A small model that answers yes/no questions on an image's attributes, trained from scratch: fusion encoder norm layernorm.
Rows from block 6 of the image encoder, named by matrix and row number. Rows with one number belong to one attention dimension. Each number is 500 + 25 x the weight over its row's rms, rounded and kept within 0 to 999. All counts start at 0. Numbers have three digits each. After the name is the row's rms in percent of the matrix's.
# v: attention query, key and value (stacked) (encoder.blocks.6.attn.qkv.weight, 576x192, the v third), inputs 96-191
# proj: attention output (encoder.blocks.6.attn.proj.weight, 192x192, transposed), outputs 96-191
v.21 088:525520496529489525471482525497468477566454486475483536487464520467533499506512536483499471487456517527491512474510505506512482537499506487515473542555514512514497492479511489461500546528464506443462508493527512515489475473553505492508519492496512505476481504511518462493495499493505473519
v.22 082:539477502510531524514498501493533514459515510495479490509523457459515480494482522514508526501496439509496517523512480504529504462466465545535521461507517518453528476517484476497462526513559478522532516471528468505507542482490526490502510485505440472494477508497511480516509508486481530492
v.23 081:501509495522494485440481478499528492486489476488510483491496511478503506493447493499499509498453479483465512516453495465524463526532518517508474510476494504519495516471529462490516532511513505490533533505532499460482505484522511513487498547508481486477500573527448486511468526514438482517
v.24 089:421502500474504485519509521504516499500528497525491530520504498490512436471535546552533519491522491460497482505459551534505447509478528442513506516481448482504488487534476481480483464525535496495449477500491450503530561472497512483486542504533470481543503509490512462485494501475494530512
v.25 085:511452475530478544516511480475507496467492502513471498473514444522487510492535502539489559488459485425461500526488492485529487495498527521543546516506530508489495510506482520449466518527505503517525507509482498480507549543501509458534477456519533514492426491519521501522493490472536501533
v.26 077:463490537511477495476508499458496500503514448472517465534436466522485500490461439498518516516486516518486509516467491488493496512474504537474493511478548531501504545472496474545503536513517548535496459454493540481479515465477508518489536511533469500536538517495456522508454485506499503496
v.27 072:499464498514469519517508473458449498499488502514524462448478531499523486490492483497511493507527485504542507482479488490479549493516502563505487507501495505497553457515440495508507505491536466498475512498497525503477527512540513566551548491491496528574484473496522470517522504486493529448
v.28 079:501536513537485524539499480507525513535523509499482464477482523469484506517466516518494465463472440543482516506470515524493487465560545488532513518501501493467479530449480525508518482541515501503494502529569493490513492501470519524466495510478521449530492506497489451472526518523526535493
v.29 080:541505477491508520530472517487498498497454480519527510528513524492486460487541501500554505463473500559518470496518538516535517474443453499449488465523479517516467521497446467497510517491457518517514520484471486459493502477439469524452473465536492500486490527504508463535473485551465502475
v.30 082:518512560491512481502514503500481531463475493486506543508472496499538449474502476513519498508489538477510431476523506480524470477499509526480521491522501513493504521512510538460510489505501501534473467556485468469455502458489537489476520516516487472536526480528515536495516510523516548535
v.31 073:482476465491505507514479524475504521517481508497546485517521457520479499502511528505474523533491528505523511495493538440542500462491539511497504524489469530526477534485496480470524507497528455528488508526490485483484491511545493481517542495488479512476444521487504476476512507507502461496
v.32 080:543462491562428475481501496524504477496500499552496495508462521510489514475543472467508487518470505498489499470516514470495537483492509542538532511515497483499462466489507493486504527504484460535491470506482522534508483494501484462524522499457502485505454480514547503474520489481560516500
v.33 074:518502535491477482454482489499467501476484553518525550515492499491516507496522524537495500521526461543480511499541512488485482454486503454465495528504492511511459557501499491497523513493520495486497517472475520549521485507532527508579515495477466514491541490501465481474542468524521495523
v.34 081:468534506503522461477446524502508483522481484496537487474512514527486483519529508500517503540458532577507506509491486507521453493511536482475490465487504502487529497495508512488510472510498534524513533466496509432472465515511487541457502502501521496512477527527493469514471524480473530520
v.35 080:515526475520475484487475472485528497525515488500548520465489506501523551490493499519482503475526515469501540510516499489567506549487497500494520457440513503548489532489518480511463500512503520494488456474512526496490513500493455508530486522488552530521468526490468526520518458542493494499
v.36 080:519495504533501497504466524565488511514481485463504475510503482495446541518503493484487520494501478490475488464510514509508535498528557512460499520523521478555490493502541479494521529469521522541533520480527559511501501535552520462536498529496468467512508512516516506532508495493521504479
v.37 087:478502484487536477543506482473554500534518537508501530518494492502494471490518490521491537497545452447526493477514453510484503509495496487503543530522533529480531521519534516500514512487515528514448477466522533535551501509478519477533517511498472473533498474477508452512504488491447518496
v.38 092:448459444483469502464477483479499524486472488541473488495508517487483473487521493521536505526512508459499505516498505508492469569498434520487490525484534461509485494534461549479483494480516511525469509506486493544545503556519497486515490509525495545486472497462530517532521463455488480497
v.39 082:559513471512501491497492498490468520525496518542468563460487498502472506513485501464491555507520482530492492481475500495504530516514533506493504527545510489518503492509548509475471520484482433516507487502545497477502498488508482498515461509474535496501506496453541500467523477511480475518
v.40 082:477483496504509467478489491514476490505543482531504502472487514498546501471474451459537532503491513448482533483499554481540508486514555531506517552517531482527475503509537486498494522536500480503530501526503511493479500490583522520479502525527514522530446473474506472507491505529471464527
v.41 081:501541506541457516499489470550477494494530498492500482498506531493517510529518518488539484501477460519510481478514532534490520496516490515499489484545489490558546494528481486492486495515512493486470514475535471510491443451479458512470494538488488516493480513530494483510486545517460510475
v.42 091:526457470525456502446493473480529485501547519486484492507495482481519486524479498528484461480475469459497483545509472486480534538510490569489500493473501504480521537455571477545543509483490548506498471492545507531488531494467524512494494502494466447491515481532497512501471508511450488510
v.43 085:557477510525506511502509521556536482456500467491464508520510525470496522509486485464532498517492466495539565511531501486487495484500493496507500516516509473476523508535484515458498466512518511493457528494512476531537475515532508523500536562499500500526479491506473534492489513451482529497
v.44 079:513500477477523470484493509484499532472473463489532519497465525471459522556528499505514462481486460497490478495535471518507470527494518513486497494518511498566490429493486450531515511464531504520480515429508471497519494496543497461447493506454461450531470522498485517531510505477479569515
v.45 092:543515504484487548491499492491498483491509500498489485478486510517566526541532477513554500454483483522457504518489544504476522506499478502498491513511497500486467569486534512458530525553487543533483518520500529478465488523483484515497513483520522493493483498544483510466522534493492468472
v.46 082:521520500472510513498516507504478474495483537471554516462524509470493512518539494514517508487459494537519474480522506495494524467508523489489472484528460482513510489531476521460507509500518478531483500547484547538477448527471501515530487510481504508503515461481553502533518498498512502515
v.47 086:509475470523480505543469526497488497502503501561492480446541483504521478519448553488506519481445516515507499488515474510527484492503524480524509491501544555492535512480483494503515533536494484458485514507481488523514458465494504507492538516487486519452480491491448521510521485500580502472
v.48 082:464480499563528548505467464505467485464511486503476462508526511520508477549542509507492508499493538482467513468521508522542510478501465502518552531508533505513528505465501516453470528519466491495478481507490475536488506510488517495515519492471532512497542497495464487524488519495475515486
v.49 073:501488497523455493497473478507536492506544580501509526524485521480531481457484528518515520494506511433444519506503471483476514508480502530480533466509487532524501527509466486509507489445481483507488460511489507519493497497498527501519510523491513501520496499509458510471522544560550516530
v.50 079:449499536468497511505487522464478473477539509506457457513518520449471523472471494524460485566508446482485486479517525505530524525481457480485521493478486527454501446483484507509477520542523517520500515524546522491485523494523515489493518505505520508487526492485534545525481477498506482505
v.51 070:448473538444477544534481502542497501492543488474497506451490493492494537525506518492486492519545497472515548519513459522514504496481500486525518518514516495501491502516481458538522478515548496505484529496483464455542494531508518491532515500537471495500559529541520519511497478496554490469
v.52 082:502526517487514456465471519511482482520548449515519509480484463538474513546492476490522444434518524530504502481539514532516501488477539520451500477532500513523522514508513483484475433535478514503538466522505471455505517480510493457444501495502516498543511483494486533474520541444532509497
v.53 075:470472489505516485489491496475486531513508500541511486470420493462475514511500547513532446508514493468500467495481540491521501562470471526485531494442507496516516519503482464505541484519504488500479501509487502559507519444524495460468531478511448484538481531488485497555507472492475435490
proj.21 104:466512536497507495547513505528515548463511523521498501512497494474499507485477508530468522520529504505498534494497481530485528462481547529491514505465493508493471471504500503506505453448545480568488479525457455483517511517508516478499484480551486528526551503511565495495515462507489522515
proj.22 087:433527523513515482517528544502485518506484458516510477483456533514494532491513468508484501513496533500508526488460513503469510534503515480495484542483475509544484493523508528487505458535450546515483530502471466519486452474458473470516475494537552557526522526534523518464523518487521497502
proj.23 096:464478513501545516501497542542540521503514468525492506468493518503523488506490479484501533478495537509498475492532461521549505477480489474522532484521529513536514445541480531537551459498497480507443496533465505530505474540467505476469553454502521511527546477539553477501498492462534503476
proj.24 096:540476528560507510484491497522526530486503493500507460553490480499491561544494448499466517492503512534489526444570486451513502483536464549525488460497549511544470512496532501515478496514471516514564514485538475477498486531543493502470443505450528498465491496516494487520514496520501472528
proj.25 083:522491488520510465493495496518466481511515544490524471523498482496523476510450481502543451529518510508518477496480493503470505495509482486463474515492453495457458498526490528539526478467523514508474496468490518531483518462510501536536521543458480513434472506458506505495494505528488505484
proj.26 079:517545467461509498520486484498513509498495481515507514525531505472494488516537550485494490493476457478536492490545489501535483468518515508497529473503461472461458503532501489490508533507492438500539511537530482499501484545501530505489535468503498520441494488515486472534522523489545506531
proj.27 082:484496527571524462485480522535538515544486484494460537504493511504479525533499478546470487493485501525453502488499532482496452528511492483498500465480502505504534541474534517484505510515512486511530511495499502502547486524470541453447463470522471507514558501491494493507499537517515481489
proj.28 081:538507515443441471526512506500515490487479496510489524516480519531490485515512496464478496519514511520490489493536468520472482474434496498497464510494477512507528493535537510525498504487489513464492500487473477493503490504559517482514478475522457543477523491479521502525499484471493527477
proj.29 079:467526539491542513501508496508502537477497500525466496489492503509496500506488514504438523499504520487476475481521521521501481473500512505519532494507503491544532519478576470542476482493451502511484514497504522490503451496558491466512512477502537493527507494543469475486475491464531488525
proj.30 089:544526472497511529536520484527515506531504508519505496490502487537492529533514486486491515526500520544499546505505509498479518546485502485507474504508478492528500499433512454544522466470472507494493538446519502537527524543540531501480492483491521526510472517518527456543480471484524461541
proj.31 090:481524570520530478482530472535486485469514522494461485537483542487507519468502489488506465514473510506511493512498508514485456552524515513514518518517505524487472479511489508501499513476484551495489487495509551540548511486489484527534505501494489513530563461526486529481505460520504504489
proj.32 086:546530552483542501534504494472484519504466501471502508467469507485525483536474524521533511493524486550511512503491473505488511495539494508494471546471512493503515527514497472482473504540554523462519496486486506487536493506491556525482457547525491539473530500517503498509544501526477485523
proj.33 084:516477516556543499434496491501501491516482484465474502471500502503478516534502458478492522485530542472476467492461482513510513515483489523509510455469523495518471481490501517516469472487503506510547507482526525459507468481467476525454497517540497478478479538517494504517467496495509539492
proj.34 080:481533513503470554552554513505530518485552507482477532515523514467517477466482501531437510474493464486497472510534502468506554463476469499500508517549498545534493467482540478523479498490492497485490465555491479549514461492499514477507511496503513489514521485494524522473508510519493530456
proj.35 086:498521522514512503518484500487477488478481511514456459522466506484519484525475495495487508527500494510516487558493517534486509469496504503528531490513465522455515527529481551473518502493479519498473497531450515525499470522485503517505564522519497482493517458493494478453477500445556504494
proj.36 078:490488498485530476511493519435461491481523487498509534443543498516535504474517493493489495550507552525497497533453480499517481478476485497500514454456483531484511498503467532481472508505543471505440478575458514539502479503469492512460485494519537489474484506471527518493513498514510546513
proj.37 094:509469477530482501475546499511489506488486485476463492502520484515523517475504503483522444519529507467494500507538535520547498544508517506520493469486475465452516517504468477505475531524487499498558493491475478465462522474486480476492456503457511508444453481461457553520521509524555487516
proj.38 095:521504499506492511488511501512477526495554518499467501509492496492509517519477503497489543511503495493527492495490508488533515520545481523488489478525461476489496481527470509510487496541482509514525474495488451445433467499492469507537517503458509465510510527483458520481514530543509502506
proj.39 087:476492508491492481515492478503464500463488502470519462536482537516511483483502496542535459478518496506497495521500479539525463444466487486470507459457498521455526500498489480522552516482516546534480511521457508519557489480498528526447539514495497513538528466533457515517494479498462515488
proj.40 086:505537536517510553533511513515484514504483540494546490539510508496504496468504510557494507542534510530486497483493474506493505486503463531504493504469484545474460488521512487494490491448537538506487492485458486496549528482467498513490523499467479516505532509537513490525501490490507522503
proj.41 083:473491521546509503502520574486511513492477465488455469472489510499486491479485523502495481438503491532490528525481490451490487499481538476483520519485523479488480512500534495468504514495511523541492473514460476492553516535516486454476452473528500491517533485437515496485470480546497479484
proj.42 100:466482505468517466494507523504514491496484442505474485477495479519501480514574525476546496496522483506548487484476493523519439518519516482532497508488499512465479506534450527476460531506512477491488502513484485483496487506498460488504509490514525483477465578485458494513508491478530513476
proj.43 090:469509503522482528471498520461500531490519521490499518498488511516494503477520512487453529535519513513497453487464506477519511500549542493537483469460479532499475506510488484464516499502480449461506452502510520465497509504498524473518435457484485508493510523490543462515506522542529510521
proj.44 084:517503540488496499564542522488527475508514525521475496492527531512488523468478488484475491518532522552505508504468494507547469457497557513524528495487505538470503557521516523480485494561505487463483457560490479549530489491470546535534517498545533544471544471501522476488487508534491461489
proj.45 104:480490487513496478499558511522513471520513470503484523469514493462464482456494519500486451520517484498545491484477480532517472493525516501522476530482492509510511415499509497546500506433498493492533500476478455484530495482525497512504427530524509488529459536494485471517494483531492518472
proj.46 088:469474521510469499526491523498470522491530492456466513535475519513491513502481456486528483515527534519443525527486512490494514516505501519506496489503524514477477519480505484543498415496467503489524528463458524491502549460525533497467485483527471504517482493492488496474519457521478506498
proj.47 098:500496501500531492480470503514480501487489508467505495544466513508484501496524502505499516532505530528468502499518522528474529499451479516479532542480464508499482501534534455494501457504517502552462518485535465500469575533513515517508489505531497524506509491515519517458479499489451530531
proj.48 083:538497500471476453448540508501555508514504535486512505476497456449488467465487519452527453487471459527525484491468483516470493500520478548492466496471508491482481514597506525538497477491514514510515490477483487484522554514534459507539509522486481471503454514440524517497504489516500461482
proj.49 085:552470530511539490505501491520440526500502455472538494498505493505490513529501452457465492503479493562525474503502492516518458527521519463517506502487495502502499529478512505477495464535530476484504517510507473494506546458471522490445490487547504488493494475525537473517495452488445505465
proj.50 086:514504515543458471518505455505499509509478493581541498522514506528531470486522470530525519426467510495501520506535531484503488502474522559468493517512505483465483526516481491495494498506530508513507468498493485559514509503474460534499505512467476507521487495524490478495541546469467484505
proj.51 079:454459490550521552499492525481507503511476515509492471530517537527513434503488532526507521503509527526499497483492526449516500491492505457469503523516488453474492492507496523494496493520473509492484466484549523529481528487485458491463517505499510524497489457476525506493525529485454434482
proj.52 088:530503476453522520521540459450480498495435548456531512458513541471472473453538525522490514538480486494503488499485471450505466487462468521486446492490520510504503481450521502528554559473504476448494515476484465561496488514533548498516495475503496514507519522461502498515489504529465483509
proj.53 083:484489512503522476497486516512487505483526465505492463503533505500501460465559458513441535493458497499489531514514475516521499469489528515474501503503474569475451554486477533507459474494490541488454548476493465453523502514483518496530514521506511518495492505524493515483478512487508516503